Weights of a small CTC audio transcriber.
Model: 9.63M parameters, waveform 16khz input, norm rmsnorm, activation gelu.
Training: soap at rate 0.0015, 12200 steps.
Data: trained on telephone keypad tones over noise or synthetic speech, 39062 training examples, 20.0 epochs.
Rows from block 8, named by matrix and row number. Rows with one number belong to one attention dimension. Each number is 500 + 25 x the weight over its row's rms, rounded and kept within 0 to 999. All counts start at 0. Numbers have three digits each. After the name is the row's rms in percent of the matrix's.
# v: attention query, key and value (stacked) (model.blocks.8.attn.qkv.weight, 720x256, the v third), inputs 0-63
# proj: attention output (model.blocks.8.attn.proj.weight, 256x240, transposed), outputs 0-63
v.92 097:508501513428500500500479512500516525500513558500506500561500535500472500500514474519538500486518488493488488541511500500500513512535523497516566500500500537538500498500488482504564520492542500
proj.92 096:500479500507475500500526456475497517523500520507526520513500500534517500473506500497500500520500486507514516552500468500476474500500445502500500500496483525500521518496543500500484512466478475
v.93 099:500500500472495498500489497491500574481491536500482500438475522531500500485467488500452503517458489515500500500509444500503467516500500500549474507485510551500482500500492500458488461500542500
proj.93 107:481500472516458553500463500500500535500473500500527500500500524499544411496499470539500500479505497510531517517500500500500500499462495454500475510530500500553500500570482500536500492500513500
v.94 091:503500523500516484468500554560479500500460500521513532505500500500519499500500500500500500500562514500539509526460557500500536499490497518527548500516552464500510500511539476514538482500531500
proj.94 096:468470500476522505478500476514495472500501459500515497518500500510500528474500463500538545500515500508500500514500500500454500493486535485500532512455551484500510487482565490500487497526500521
v.95 098:480500500533486551460478500472480429507579487492472546508500500500545549500483500505500508454466539487480512500500516464529500531442500500529528509500524500507500534519467500509484502500570455
proj.95 098:544514460462477466500520474445500527500500526500498500511470500476500416444507525469515564550478509523482474476510500484457452502488438489512494535503499499500500448500493442506540543500450527
v.96 123:500479523518525462447492500500524463500533459536573467500500455529517454500465468500479500500433531510500474515545477499500500508542500522476509477500500510522556530545512500534492500438523500
proj.96 130:506504520497492500510486487500519525450476475504500500480500496487512522530492459481556485544500497500509500487453530500500454507500484500513500480510489471526527492442545469511500551468505483
v.97 114:500482500506547475500533462500500482513500430515518453514519460493460471500488515523446500500460559500501500512535523471523500537490500502479506482463500562476542500437512460499440529500508506
proj.97 119:523519483494519500546497547500473471532500508474488496500477500528509491520500500500472500539523500485497516478507500500500479500500524488474548535516516516482534554530500500433522494500476561
v.98 141:502472500532531502500500484545462438513485500500500489495500500500475494546498488482500492558519522500522474528500500512467498517472500517458529500480491466502470494493530476532478500500500500
proj.98 141:513500493441500500538490488470533487516450500500474463500506500524500481509515529500511540486466523507513519500425523500500517500450476504474481500502510481487500500561500500492493503479521595
v.99 100:462500498499561460512500463489500429482500469532500500508518505434506500523498462504481474500466500503504500475522495507479476561442461522462500437481500500468509497500500536493493500487512500
proj.99 104:513485500505467531539500487520486501500500500465500454535531463468466496535500500529450498495462485520502487442449500486523530514480523500500516500500480500511500500485449500482501500500501522
v.100 147:500481491500477500449500494490516500494484500505543505530525486500500559459500500500500517501500478485500519548518500500499527444473445536476514500515466516541502500527463513500553476480496500
proj.100 133:500472533484500514461501495470496499426554464472500530519523517503500448491507483500500446472500500500536522480484533488515502500506487500532479476493520503500482517460470500523493500525520452
v.101 139:500500504491485437481500513517503511505500481496535490477510492500474500502455418505477511470541500540500500468536488500464519504522551480501525527502472542468500500527542506513469481480472489
proj.101 133:487511486493509505523495500498516542528497470500510515473500506501503466500513483508528500529553500516493482540421500500500505500500448500543518500500499513487500513459551500485481483502523547
v.102 128:512500496493451556500500481500500529539500527500500500474469527500537520500481468490532500523521500500494473512516530524532539472529557467574488532500522469500536529539529542520535541516476521
proj.102 117:479500535473497473500500500507484458512489500513500500466517515519496507517486522483495522500495500500455500500506461511500500513500479500526500523500504500500501500532500500525516500471459444
v.103 118:467522518500470500465560530503500538500513500500495500500500558500535506533517526484495506500500500476481531521490453503484496503462526494509475502532500480527500500474487502476507501500537529
proj.103 117:469484467492500494433519525500500523433464500500500511517489479519500540502527500541552445510425491517501496513530501500500459531477500494463500485484500494518500500553500500531453524500518534
v.104 104:520479474468487501500472511500493468542541500500526500476490452470484447487529533500534480514496500493500500510521524478495480500500488464509500500500491500542446489480491541520500500495516523
proj.104 095:500500500555534531471532450464500500521485506492500504500502500492500516536464462531500541476500495472500500500500538500500534497483448485554500500484500448500500473490516581478500500515500444
v.105 102:497506500512474536475526477456467491500486490518490467536463518500461542486545548543493450528510471467490527497557574539512502447490545467500520487514525540516542497438459515504536526520480494
proj.105 092:465500500465522495511537500529500500494514506500504533456518513518479483500500515483507530500468514500427500500554500453500488500528503510512539499469500471534500483590522500477480464494530523
v.106 130:543527522476478489503509479534511500475506513500545512491517500553500445490500454523500518503537500501500500500563484522500541462512473470542500516544467543500513532510500495523481517500500508
proj.106 130:470490500510521491526520465504483452509502502502489524516470490518498536487493562500564534535534501500512485500479536487482505436487467504544518500500503483500500500523446463518500500532485470
v.107 108:500500500500520478490473500471513530500480472516459511500500506548529500536473476500500500475500518449495549530464500476480533500483502508452493519500528538518474464466493485500469438523500461
proj.107 103:454527500502500500500491500486476529519500500525500506513500500457494517500500500509500500494435471500500551504535500524500468471505493500454526500532500500500516521533514458447499510462500602
v.108 116:519486500500500500467446525481509526500520551476472539454500491483537471500488500496476468461467472512511493500500530513500500514543502520500500521494500471439491475562501453500500500483479500
proj.108 112:500500500536469475462493501500500543522456557493500521519500535456500500500477504490511593496500464500507559531563479500518478483458534500501507489500513490500515500500500511500500500501500463
v.109 155:500461493478493505488480520481507552453500470518487509500517526456515537500501511466500507471500475528497504478454548475462485537452492500479486494485523557472500495496547484513500457488500500
proj.109 141:453515497554500492497493489500505554518500478500500505500500492539500531515487475522447483479511500500520500500500500500500540501500441500458481464512500494465500500443547456548484517500552490
v.110 123:474519528515500500500532500459494508485471513500470480479469493541532571545500520520500500500529476504500500500513533500523517479502444505487521500467503465506500482500500500467528529479500509
proj.110 120:500500459480500500470501520525520480465531500497500500508500503505500450477500513482485419500477514509500458501500469510521519520500500500494512530500500520500500536541540500441531500478500620
v.111 106:500500507485533428472500513457511522527510489476500479500481475500492478473519500534486500466500453500470527533500553499517508500541576488500480465489510488500500473447461546509500480500547479
proj.111 103:500500500541447488539500497454532487496500500504500509500500501481520519522500502508456490512491466477483500531500461500506511536499500500546500500450521485482492505513482469500469524479437477
v.112 132:518468500513572500532500500536517480500500500518537479486517500473548465471473519488500500473534500500498483500550517502474542541467469506482471500456466531471448574474500457523500500500479499
proj.112 127:521500500488511499504511490486507500501468516482491530500500471473479547515523481468461517534506494523497500454418500512512546510500527500484500491500501500500500467439470518497504531523500484
v.113 127:500515500500464500466500481514537567500496529500504532500513500500513539500492541487510500438514483549500500500539500500496456454485540482519480500505517528464521500534487501508504501500500491
proj.113 122:489479495489525480506500500507500523500529482500486505448500500501503515500500495495578501532522500500500525525531500500500482476519497500500500476500500472482512500466503500563567500474572445
v.114 117:472519483489500500500500512481500497473466463475500483479455492485533536500516470473500485517467474473480516482500482443522500581545500550478505500489500500504463500506530515471508453490517490
proj.114 118:500505500478500518492500500473500502463505500462500500500487500500537476469503485494500482528531534487494505498536525499500472500444530487439488454466516500526489525492500500454528491468447500
v.115 119:525494500450469541482500500500498500541500518527514507516496500500500424491512499480529498554500487500529509520479480513500498523497551457542500526500470520522444522500510443500497502450478497
proj.115 124:493468500507500528500493500493500543505500500500500522514506533476481489473500500520530536498500552529479482500477419500500485469500500500589455500500496458500463514500500562552558473519500453
v.116 117:504460500489522406500459497500532488494515500500504500500500466500453474487501500455473523500473522530500500529527483507500499538500495556469500461490522460500500510462500505551501426455544500
proj.116 118:502500500507500464499500510527513500500451500502500473500500508477500531500510482501500500543529495505498500528498500451493500505500478500518515490490520452490500500473495479511500530475490500
v.117 106:442550511514486468485445509488500500494532425500499514500522446523530500509500466539495475500448500500499493500572500502525469538565468518534529443515539482521510478500547556500504514500515487
proj.117 106:521476509554523496511499500514500500482465500516483479490491485500500480500483532501465466482500500547520467528481500500500500558477500512500528439478504504500504534456490500475502500462500500
v.118 123:512517468470477513486415537500500500480432505477495537500499500500482465452487466481526500481508500500489500507459500481500455528518451516500470534540494500500500505469454497545519500491519509
proj.118 115:480495489530522492528521500500475500500546509522500500487500500500524549482500504510505519491535491496543505497545500529456563478471500530570470500500500482500518500492538500500500496500505477
v.119 126:474514476471475510500454515481491500487500483504460451479505477472480563468475540469519517521462500500539487426444500500500480461555500502500471452500500458479500471509500573500466518500476499
proj.119 125:500500500530500499452515521500500500473529500511500479519500497500526500469500491467469507500500492500524481526500490478515486546500500505500500460510475500500500549482510445476536511495430556
v.120 136:500500497454500548520500500514458457500500514496522459500470519487531529461495499500518526524488429500502504472530500503514490459476514450527473500468500478488542500512520535504506514502500543
proj.120 135:500500480471500504523500479494528445456537478527500520518481500508475482500504452500497473500500518491490500459531549498500528500533514500444512500483518520500513481512455518515490503461481444
v.121 136:505500507491475566493520500528500500500525475500497512474471500510524513505464504485500508444477498476529472500485531492530500519550471531500500498477500555429545521588503471500496544500475500
proj.121 130:553510471500525524510500511500500473479527492500480483500500500515500502504500530514500537509500491500500518501539518520500442530502450500484499461470500451501503491500580501525529500470534529
v.122 133:515530557534505476514500514500500463500482500517539532484513479502482476511512493502510500491459485500460491469509477500482449522575471540500486532502498419506523500602500536511464524507526500
proj.122 113:554500500500515489526500500509510529500505508531500506518490500496491500463500512487524506481524532488520524509521542520490500489519517489527500500522500517498500520450564557482500476521475535
v.123 130:460487500500469524479500510505474438472508471500503501500506463541483548518500436500500519512487467499511500500516466488500498502515442500530524508500512491500530503500512500481480509492535485
proj.123 129:500482500555500545485496513525500511451485455500475500531500506503500500500492543489500395500493522500500479500545545499500500485480511498463503529482489474520500475518520509497513539463500578
v.124 137:505460462474487492470470500492532538500478455500491527500508475473467516555500437473491492503495500527500500526481543449462512500458519462515499551471513528480515500500542472500472441485523503
proj.124 127:464507497480500500500514497537500527510504499500508532467496518523463525523493500531500478500550484492500500483488500469500516472512462478460500500492482480500500492466556473478519482485567438
v.125 124:479488506466500500485535487468485488464514500500482463491498489500513500500510481500517504532512486515465500500532500468500522455490500498518500517460494506467429492500527489485541500537466500
proj.125 125:436500549483500471422500484500488510506440520500500537476500500519500424500500481464494486500481500500465460487467500448500478522532478523500499529500500536486500523522545482500494540517502500
v.126 128:482484442477535475510486475500501461451472506517496473495500488487521544519500492500521500500472469500492517473500532472455512509453472506468515500465500490451472450459500500460519465536528500
proj.126 119:500521500515444515479500492511518496522510453500500476520481500508511493500514451500450464500479461514516473503467500486500538510510482491458524500500500465493503476503508500484478511483534564
v.127 118:550475485500500516483435510529505495536444466500490508526536474469495464520505477466490513523462508467520470500432482500470521528459478535473500500501470500500476492503474500499507509458460500
proj.127 109:469500469471468517470490529461500517500500533498494470541507478500522527500489516540500532531501495500500483535523486500529520500481500519518500493502516500500518500468493471426523465500500500
v.128 123:489500500522500535521480468481500520531509492521459479507485500480503542544509514531450466500531473470533499510500548500575523451460530500493516495464456500544507489482500500498555527500511496
proj.128 119:543511485470490457556500507527470442486532521500500489461507480497481470500500500514457434488476489486476503469555464500500500502577500498500463500504500521500500500542488500500540503471508500
v.129 099:506494500478500542500467500500465442513500482499466485491491500500510546540509540537512503531463485500478482500500560494510519500533492480500482500471500501555500519510500500505501500494458467
proj.129 094:490475500550466556500500500500490512496453500500529479515500542478500499500513492500424500476443500483489491509425516499481500558502498482477533538487500500471500452467543500444455475478500516
v.130 108:500458500533500475479479525495477455511516500495500456480533500499464447509466477521500547485464508500517470500500543513508521513469484487500506520475517500500500490525511502525509544500512522
proj.130 107:461536508488500518500522515556540527500500488511515510529472511500500500458500500498500484489518508487520500523415501500507500517494500470549499498493491489525514532500530533500515500510518490
v.131 132:515508469500478520468500507539478543466499525525500517528501548501500482478468483500506537447565445496500536500511525492497500489472453500473512553470464554460500485437473492515535500494518500
proj.131 119:470480500500500500516504500495472489541498485503474541471510497500500474467475500512545515500500525545500509500522523506468536485500481508593474464533504506537494480558526500545492446530523503
v.132 136:499517495485516540500548500505500550511537515500492502535483581529501500476500515500493510500524500513475521527450458520500543449512537486550490492535500500500506487506518481503552530489496500
proj.132 133:465500512494500488451522500475500455465475500500501500500500511500476526481500498519549482509500515501497534518540485487500500500468506467535500478505500545492479471540492426549464502542474470
v.133 127:516509534500544543496500500524505545491500521500510497548541536500516500500548571512452498504522526503503508500545523533508481480530461500447455488531483555528500500519513472510469500500472500
proj.133 129:558495500542473520481506497512500504542492503494505500439510528500495500522475521470496535463484523500542528500438501500500535538491479500509500447488508500512500484520500500505459500516486500
v.134 128:526532500500534467470466506500460480500509454500500518504514526482498424511500500486500485481500514536518500426500535500450514521513471478500485463528479506479515470493540576559531518486500527
proj.134 137:452539480523482509440500464477500497526462494500500473495500519473532530496500484494485511490500500500500483534459500500472536486500500500590522482518500493496500534449536485510518498493480500
v.135 147:535500473500532500521458509522488426501499463531500486537500513493519500494507519475500484534490481463485537489528485492460494521500529479471518500504465486512471528521519547500475500474500526
proj.135 145:482506491535530500500500488504500483500503527500488500500503500483511500512529508500481509484500477500500535500469556479508514479529500503500474500482500500480514508440490518527442500523470461
v.136 105:500500492530475494500482500490529495527493500558500478500524528483499481500477464500510500467516486556490480500487539500500500485483492481468513525480472512453483466465452500500500511484527515
proj.136 104:479496500478520472506504500500516537502464490500500524507500500500488474513500467519500531525500503500490500528473485491518512516470500499575506500515465514491479525537527500486500500517520600
v.137 114:500500500500545454506500524465500500500436521520500500532521495489500500505465495513458448500564551529503478453471505497500440500439553458478513500458526499484532470500522500508498498484551500
proj.137 116:554505500496515498560541500533500500538521500482496500500511521539479476500475503500536495481504500500500500477479467500500471500536463493482480512500543500500515534490502528500600519500529473
v.138 142:486538491489467460486508500500500504523481513528501500482500457454500515500500500500540496513466515503507486484468517476506524510513564451518500471500541470514527490540527584511476499500471489
proj.138 128:498499500422515456508518503539500500502517518500487532496477500488500446507484476490475500500508483530531507514491491500500440487517505500520514460490500534527486521440500484449540495524505500
v.139 111:500500491500500500504491500515476500500500457489446500531481566507466541533535479467489548500446537500525522500520558500518526500456500505492541480487500543484500508459500476524500477492500453
proj.139 103:465500494450540500500453500500500483496498500500469500457505479534500526527500500532500509534502500474487546524500500483500463498518500487459537500515500490500497482561500443500458477440527537
v.140 130:500500500491545500518519460541501519500485504479474472521503544500500504500554549531468500472572521500523500489469513519500462507449470546453500479503465535509471500459482463464500500500494459
proj.140 120:538489490507488461529500525502479532542507508508500524485503535484488448500500487517489515500510484500516511503458489503487526500492515503500471472497500500507500501597476467500486500505511545
v.141 131:500500507478500500501508527489519545533480488522500500464521483446505500500503480489489492477445542468518442510437491494496493555500458520475441522547526460530467487581537496500486503512500526
proj.141 121:498530485479536444491500516500489547500519530517504551463497458500475467496500491527456537493500511487519500495493502498496535512460500500483499474500500500506473528479506534448500500539531456
v.142 150:461533499447441540500519507500500478500475557506494500451533512500502500459502571500517495500540533500495485489500468500488432514520500497514476541500505462509461497497473542493531524475491500
proj.142 141:474500545522527479500500500497471511500532500500500513529509506496500445479470439479527515464521500500500500479507478500500507530500497497566458500464500500496523513500520531540530481544520545
v.143 123:515505521500463517497522548500478465500505465525464543483500500535462455519551500500500500509533500455482515515492500500521474501500500447508522523538562528536528541468485523500463478525521500
proj.143 116:489485459557519506552479500518500501500455500500489500491540473500476537487484500529500509500500513500522495511518514500494500466506500482515500541476489497503500509564511475500482492521500561
v.144 090:484473511500529490481543500500500486458500546461493500547500521504473531460528478537500518500545500500510516535462436549500500500522500500500500522500521508515519540523540503462463412500477494
proj.144 100:524501517472483516539500500509500482489499474500491472486558494500500500527496500480450465472488474500500504481503500500508492472573489532397505531500484522503514463448519476481500500499500486
v.145 074:500559507452500500513506500473498517521537516454500477510535500570470500500500448468470480500549500483511475520500482500500465480492473500494474500500500512515500411514500572487543518506500500
proj.145 083:467500488533500513500500489500500495462500452500516471482509500500520487547500476510500470500489500500500433490500500485482500485435468505500500485500527500500480528507500500449500479500500524
v.146 081:543463500529500544500531523476534501485500554500500510459504472500536478502456514500500500496471458500500480500500534481478498567500465468500477465500500496476500508536500527500500470459512500
proj.146 083:500516516471500448515500500500499462500500513514509531511500528500512500518500477529481500514502513500545481479470461498504500473500537512486441524517466522504500500500496515540500500521492500
v.147 082:537457505534478541541499500484487523500540472500538495500511525500471460500506524500532521500521542550459500500496500476500500500500479539477486487519471500500449500466515457500486533500500500
proj.147 091:512530463478500527521500478500500486486490530500500500517500488502493435507545500479500439500486466500486500470513533500500503500500471523506490500500482545503505481441447539500500507515496500
v.148 077:504486500540500498552500486499465526447497500539483500500508500500562462523500530500514520492500526500520499496500500544532500500551500545478493494490519514464530523501500500519478518500510554
proj.148 090:519500493500496485500571508488514500542512514500500500497500503494476467500483500515491517503467500500471498500500474480516500535485457500506481532506500514485549549487468500496549534481557469
v.149 071:521522500553558530500500515500470507456532474542476500516508500541491527500500500490542463504500464500500500548500502500514466500500484548474517500537500523500496513500466482500500500500467474
proj.149 089:500496483480478516544506472500500519539500509500500511524489500522500466462485470466515500500463500463494519468500505485500500500542553500500462500500500515537532481441502542463482509500536517
v.150 090:514519495500500500482500511489527476500500500500500531580500473531549552522518484498500534481473500462533519525514481500500537500500461500504486459500502504537491500500553485541487549464527500
proj.150 095:519480500467513500551500535495494494500506494480531501500502532518500441500500506565500490492496476470469498448517467509489490456500590500527473528518500489521500500546479500500507500534500450
v.151 077:491540519491492543500491518500500453478505500508480472435480500483460500500486500500455500544507431480523500500500500543475475500500519500462457500500500513500510574500530559480483418505500500
proj.151 069:500506486538500452522521494520500438493529500491500500549543436518449500500499560500493500501479469446500500500479500531500500539500500543425513500457500478500554488500500450509500500490500452
v.152 102:486487522476540537500524450494525526500500462500531470476444487541500514482522494500483500497514473511469518500496475489528503495467487510489499530500500500540501462444560479470500500527477450
proj.152 110:500500499559516500525465460532500505499489460523500498504482490499524564521528491500532526500487464500513511500474546500523531521498500480542530500508494500489488500445560513488510501517495525
v.153 076:543500500500518491500500454540484535500500500435500507500503500500543534456569500526500500539500508535500500549497500531500500554524510500483500498500522500500500533474500510474500519500517500
proj.153 085:500458477500453546500447500494506500501500500500515536487500462526500485448522534484520500463488499510500512500465492470500500564567535476485480489448500500509546500465520452564500517500458454
v.154 085:499528527479510475493500486500524502500500477479551500480447497474500550502483453463471500500500500500500500487553514543500535540507563500505500500578500566486500453499500525500500500508500456
proj.154 092:494500500498467500500510466475465500496498500543474471476500500522467500500527473498500500480482519472513505500455547519500500523524500500437488526442517473492512462500519540500539485469500514
v.155 095:500517466454450500511470500521500528542522500516500528456500500482500479489500486471494523500467495576500486502466520500502507465500548463511500464531519508500500465500500538463531500528494500
proj.155 105:436534546500500527447476517477481475514466537500500500464542500500443459518500473450518517526510500518500500526488516500481506542500462500500491444509540458500500502530526534463518505500491561
v.156 091:508500526539535500500550500497500500515481523500514511473451537491508481500531505509534530520495527500504500522520521500463500500460527500500529529473499520452499569500517503500500535500480500
proj.156 091:510508500547535468437480492504500500462535487469521500477483472500542499466529501500500500516505503500500457500484501508525536488574505500492500490500500500500500500500503466566470501522527464
v.157 087:526497532500500546500500442499471500500538500540535516425488490489500503481527526464491500524500481559500425459511482471500500511500480512472521500500469552500489473491526457467500500507491539
proj.157 092:466500509565545500513500459512499525492500479500514472530500498500527538476522493449500460500520500495520513456472477470500548492499471500478546481509500480521489500456553465500499500499490487
v.158 083:475487521532491500467547476451500565500507500500540472470518506500500500517555510514486477500480463500538500500500527498500521491509483500498529513505542500529526484500500548513450533491465482
proj.158 090:529500500516499500524530492466500500564500539496465500487537479500500488526506508500502521500559488500469466456435478500477557499512500516500500510508449500512500500490500504500507480500543500
v.159 089:474500454555492508512500500546484533522500509500480500484500534519531441524448465518500549505500529500548500534500500511500525478500500495500456500456500486490527535500482484500504500478546538
proj.159 093:512473475500455485479500532478494503499500503500524495456500499447491500495508500525480500500500500500460554507500508515500506504509472521500483504493518560500514487480499500571521474500488473
v.160 095:536512500469470500522460533521482500517500500500444500551500548530508474521443462500455474466489496516481542500500481467500500503500500474519514511471500500475560496468452534535549445495513479
proj.160 100:468502488513525500500500500497500515527530546493483488500463459534473461500480500504481500500488494488529513461509524479514476500491500500500466491477487536500500500531442549422500540486499530
v.161 094:478525459436500498500500553527500500516538452477462470489502493500500500483500466526500515469541529469468500504500500521519489500500561452549500500492487525500487553471500455451530500500500500
proj.161 107:437500530500500494482529499513500500493520500500521500427500500478500475500500553479450497509467457500500525500487522519484507565525459503538534500500498495539500520529518477469507461507498473
v.162 086:500440512495511562500501464444480524512500481511549486476516545480500481500541500491468500539477500527469500500529528500471511455500500530519500529500470500500500500510472525514500500553478500
proj.162 090:484536486562500500500504501512476463438500518486536500536469500538514509529465500488490515557518488539488500515467500500496500500500500516471479498500504497500500500483517507487500520458500445
v.163 088:500500486510500458522523500500500502491500525515515500500495507538480446491500498500500470500476466500511460500541479533500500463504450456526494462493475500500551500533559500500507490464528493
proj.163 096:500517506454501500515502500505500471539502528500500500500469500487506500500471470566526500450500456500500535500427500495519459486500526530500473544523500518500524500463520443536476500524451544
v.164 080:491547463554523511496455469471481500500504464500495492454466533538500500500519461467508486500500504526440485500472513500479529500465500519457500475509500500467490461470500500500450535479451500
proj.164 084:500549500511500441500496500465489477515517500500502500500462473500499441500500535519500500487527483493500490500500500527515500497459486500500511521496456473478497516485522512500475500502488500
v.165 087:500548467435500500503500500511490500459531470500500500500500538476500546467466461500500500459500500500457500500500486501500526485498469476517520496516524561510500465500521536500500500500507473
proj.165 088:500514500472500478547500500508500462489500500500500517500500500527458479532500481500507420500485526500469487500500513500500522472500500503463517500424476471484506458537500538475555538500548509
v.166 076:470500521500503493500473437500525468503467480500500500465479500500465489500500500500526497554500480493465477500472478500500519530500514504500540474492499500487500515480473529492500510482476500
proj.166 087:500452504500500530467536500500546539496500500522544500538500500500504526500538500442451536458500518480489447518444520486500459500500500475500460485500500515500500517527500499485500538496432522
v.167 087:481490500548500456473541537500507500500510474500508500487549506500515554520500500511520538473500506500500485500480500500498500532455471488537500500500500534495500437500505499500498569489513500
proj.167 102:465500500500532522477531500460507554453500500500526500471511508500522416486521500524500469500500541500500497490511519482490529500529531487502483500524476515487500501462483530500460487534499500
v.168 090:483542499439500506491457500468500469484519477468518499527514500527433471500458470485467486494506541500502522500500500486500477500515517516500537483512491476500540452500523478500512524510500471
proj.168 096:499486437469475500540500500505469544526477570500475487500500498505458528509488471454529574489500500500500528500529505544488493442471497512500493556473495483532509500515495549481516494437500523
v.169 084:500471500500496522500483555522500500431500574507481525500500465504500500524498500516454500485524500465494485479500500500487471573530500535494500500538469500473500492479500500461500500518460529
proj.169 081:497500500509535493569511488500475475492535435470534500500500488491546536485500500515500494500520537497500500434562523530501493532475511503515513534537510516500490500541500478500500435521497500
v.170 097:517543479527454488500530500503500500500477522477506500500561500489500512516535500500511523519486500487533500500500484521455477500511522447557493500515516450500497507474483566540500499485476500
proj.170 099:500470522519497488500500496464529500490472500500500500489500482457472460488500500533464529542475520483504500464481438500522500536532500472500470476480506500495507478516460495500537529500471536
v.171 083:500488474483544478512500465472525477500479512503500522500523513500538479493467500500501502497500531528537465461500515500532500417521500500501500487469500500500448556546511468500544500500521564
proj.171 090:533500471483500522495515503500500488464500500483509473473525483477477537500524512500506557520500487500500500544500460504500498465491500500509500527500500493534491545533500484518486524530486524
v.172 083:523489453463500500493469516541470482460500487470468500490554500500500446470486500453496500445500507501500492500500576500510480468500517435477500456500500500457525515473500513517427491500541578
proj.172 088:511500479513500500561479523509536487500505480523500518488500500517468500546500500491500527500500486494508500500521470500500500442500500500500500479500500469485500534500433500448545500471500500
v.173 093:483503541500551435544517498476500462474517517476510521489436503500485559537500500520523492515519455476458445500523483476536513511500495500540556500500510500461484462494500500513522500500493500
proj.173 092:500497484500518500512467489478500526500500452500500513500500448500500500500500474486427457528526532500531500470514549469500500509512455493489521500468525469520537472519505437505474500544500521
v.174 074:528495511515500532500536500488500500500527500500500546500500500500464468506500500553497524522508515523500500486578500530469518448530500474495557462500500527540500537542545500500500530500487475
proj.174 080:529470515500500500496507529491514500500500506487500500511508490500506500500500466488500507510479500522471517500500456450500491494500506492455500494500513500500524483500500440500526500465500498
v.175 084:554500509541485500500481500531500500476512517527500507500558500500500500512500495531489519568477447491502509518502541542494500555525453516498500482464500462499500500537500495494486550500533500
proj.175 089:499500435506500500514484554528536472500500470501500546532500500500500500468500500546500533484505548471500500500500532500483500500469500501500500520489522500500510537500437464500500483527524500
v.176 096:500561519516530498462500500467490500475480500473528476522483505525484500550479468500486440500497532540511500502539500533500500500500524530500500500505500430500559517505534548491452542500500510
proj.176 091:525500486505519460527500519500500508530500451500506483491468523539503498512500500500473488500477500461509470524539546511500500465492500514500496511501484500500500500492478524523459520500435518
v.177 085:475540500453500530441500467500471528523488500492521500531551462496486469500487500512500501496457511508522500471479507500500504500500523496485485532486470491500516490500508556487488517500568481
proj.177 083:512481455457500500538447500545495478509500500500511500522458523500483537512527524500541554500509518500491500485484500500493495468500526483466500500452508535500522490555451515500567509505418515
v.178 085:472500500500510472500541474500500472467500462500494500544500500500519473519473502500502443500500500514471500495514558500511525461459500479453518500433500525464495539424495473488485566554500500
proj.178 098:518500487546500429500525559500520545510523552500523537500539500531528527502481500510500544500551495500513519500485511500500501463500489526550500530469513500500492500519500521500500492521475426
v.179 084:500453500541532500495500490514482500475550530493500499501500509522441505500500500500500500500500538569470469526513500500500500500525443526500493500486458516569411471494500489553507500471488502
proj.179 094:493490493470500504507500511500500500524469500483501529500498497500500446469500500483500480500519476542497500449510500468521531486454521499500500515525493455518496450500500500500500504476512500
v.180 088:545500500482486449514484507507499484524500500462500489529472526542446535466469526511482485499507500535461477498526480500469544489501496500469526500500544529533500439491492568513535500442497480
proj.180 092:511535477544500528470469511525500527517501502551500514506500462500479485523500480525500466439530500511492500540524516477500500538493500536448528542500500524500500497501487500473515500479500552
v.181 105:500500500451510463500492537521511500459500500480500503521496482500507546526512473445472500429524519523490476489486500533515544479459500528546481510500537500473535448496508504500500433518516537
proj.181 108:465500500495509489510500466500500488500500500514500472489478537535442500526500481500544496511500500487500517480486531528500478495500494500541458490496491500500487509500482473444541495493532511
v.182 084:477531538522500477529500443500477453465499500519500500493500500483510500500491484513484500500510500524482490550551453508518512553519500522489500500496481484500473517500500487520511530531533524
proj.182 094:514500480500474496500512517504532500506476500500509534517500500500500549499479489509500500500501519538500560500500504500532550448498487487531514509459471517500500507487486448514479478500471443
v.183 090:481528477462519523500443490500529484524518500529453500459525485482531551500500507474511452513498487500492500475535500475470500480500500534473500499526510455523508478500528500522540533484500458
proj.183 103:538506500551514521502471500500458500561500499500473556530512480490500527503486500486508548495500524503497500540450500500468473475490525496500542500500483525530525556536480493500500500476476542
v.184 100:477553435478500500500457461500500503505452466520473483522570484451500500472490478500521458500522522526528451500472500512524500521500500544520496486435476514477500500470500466499500501473500527
proj.184 097:518487489454473518524500530522473489515500503500500510491469500500462495490500500500528501500488515491460566544543497500500523439500500500500517479500472508497533520528468520509558525483477520
v.185 090:485516500500541489500513475500494536492500516500500533500500557489486500531500437500487476475500516510603500500515502500479457474500463500500527517500500534500500573500500472472500480541450500
proj.185 089:500522505530530500530485500491516458500469526500500500517515509500522476493500500506486527539460449485515520468529515488500518500496478500500491531468500481538500472432500500536500500524500504
v.186 086:497500500470500491522500488488481500496500492500509525488460507536500473513498510503518555525500484506454512494468500456500461444517500446508500495463494548500441540512460557467514500458505500
proj.186 091:500487526442505500481472500541544495438498500510505462500524500500530471537500506501483468476510500500549450489495470509513504534464500513472444533549500537500500500500489460478462500511472500
v.187 083:537499500500531500524500480517544500500500500500565485476516500488494507500499500554451500500500472518467500500507475500525477497500468500512480483500500462536500499500500518493500487510498436
proj.187 086:500487495500553504471491500500509451480500468504515500532462500511552500482542500510523464500512500503471500475491484500500483460436498479500471471500471500504500528443500504466472492541521550
v.188 075:465500500500500525511529500478500500500496517527451530459511482571532451500500553499500500492548500500526524448500537501488522500506521466498511454500500510500500500516470514502492489529498501
proj.188 086:522500500500471484522500500512500529475500500521504500525455500522500500470500554484492514500620500500513500480505475519500510527481499500506480472510459505477452515508455500500530500505478556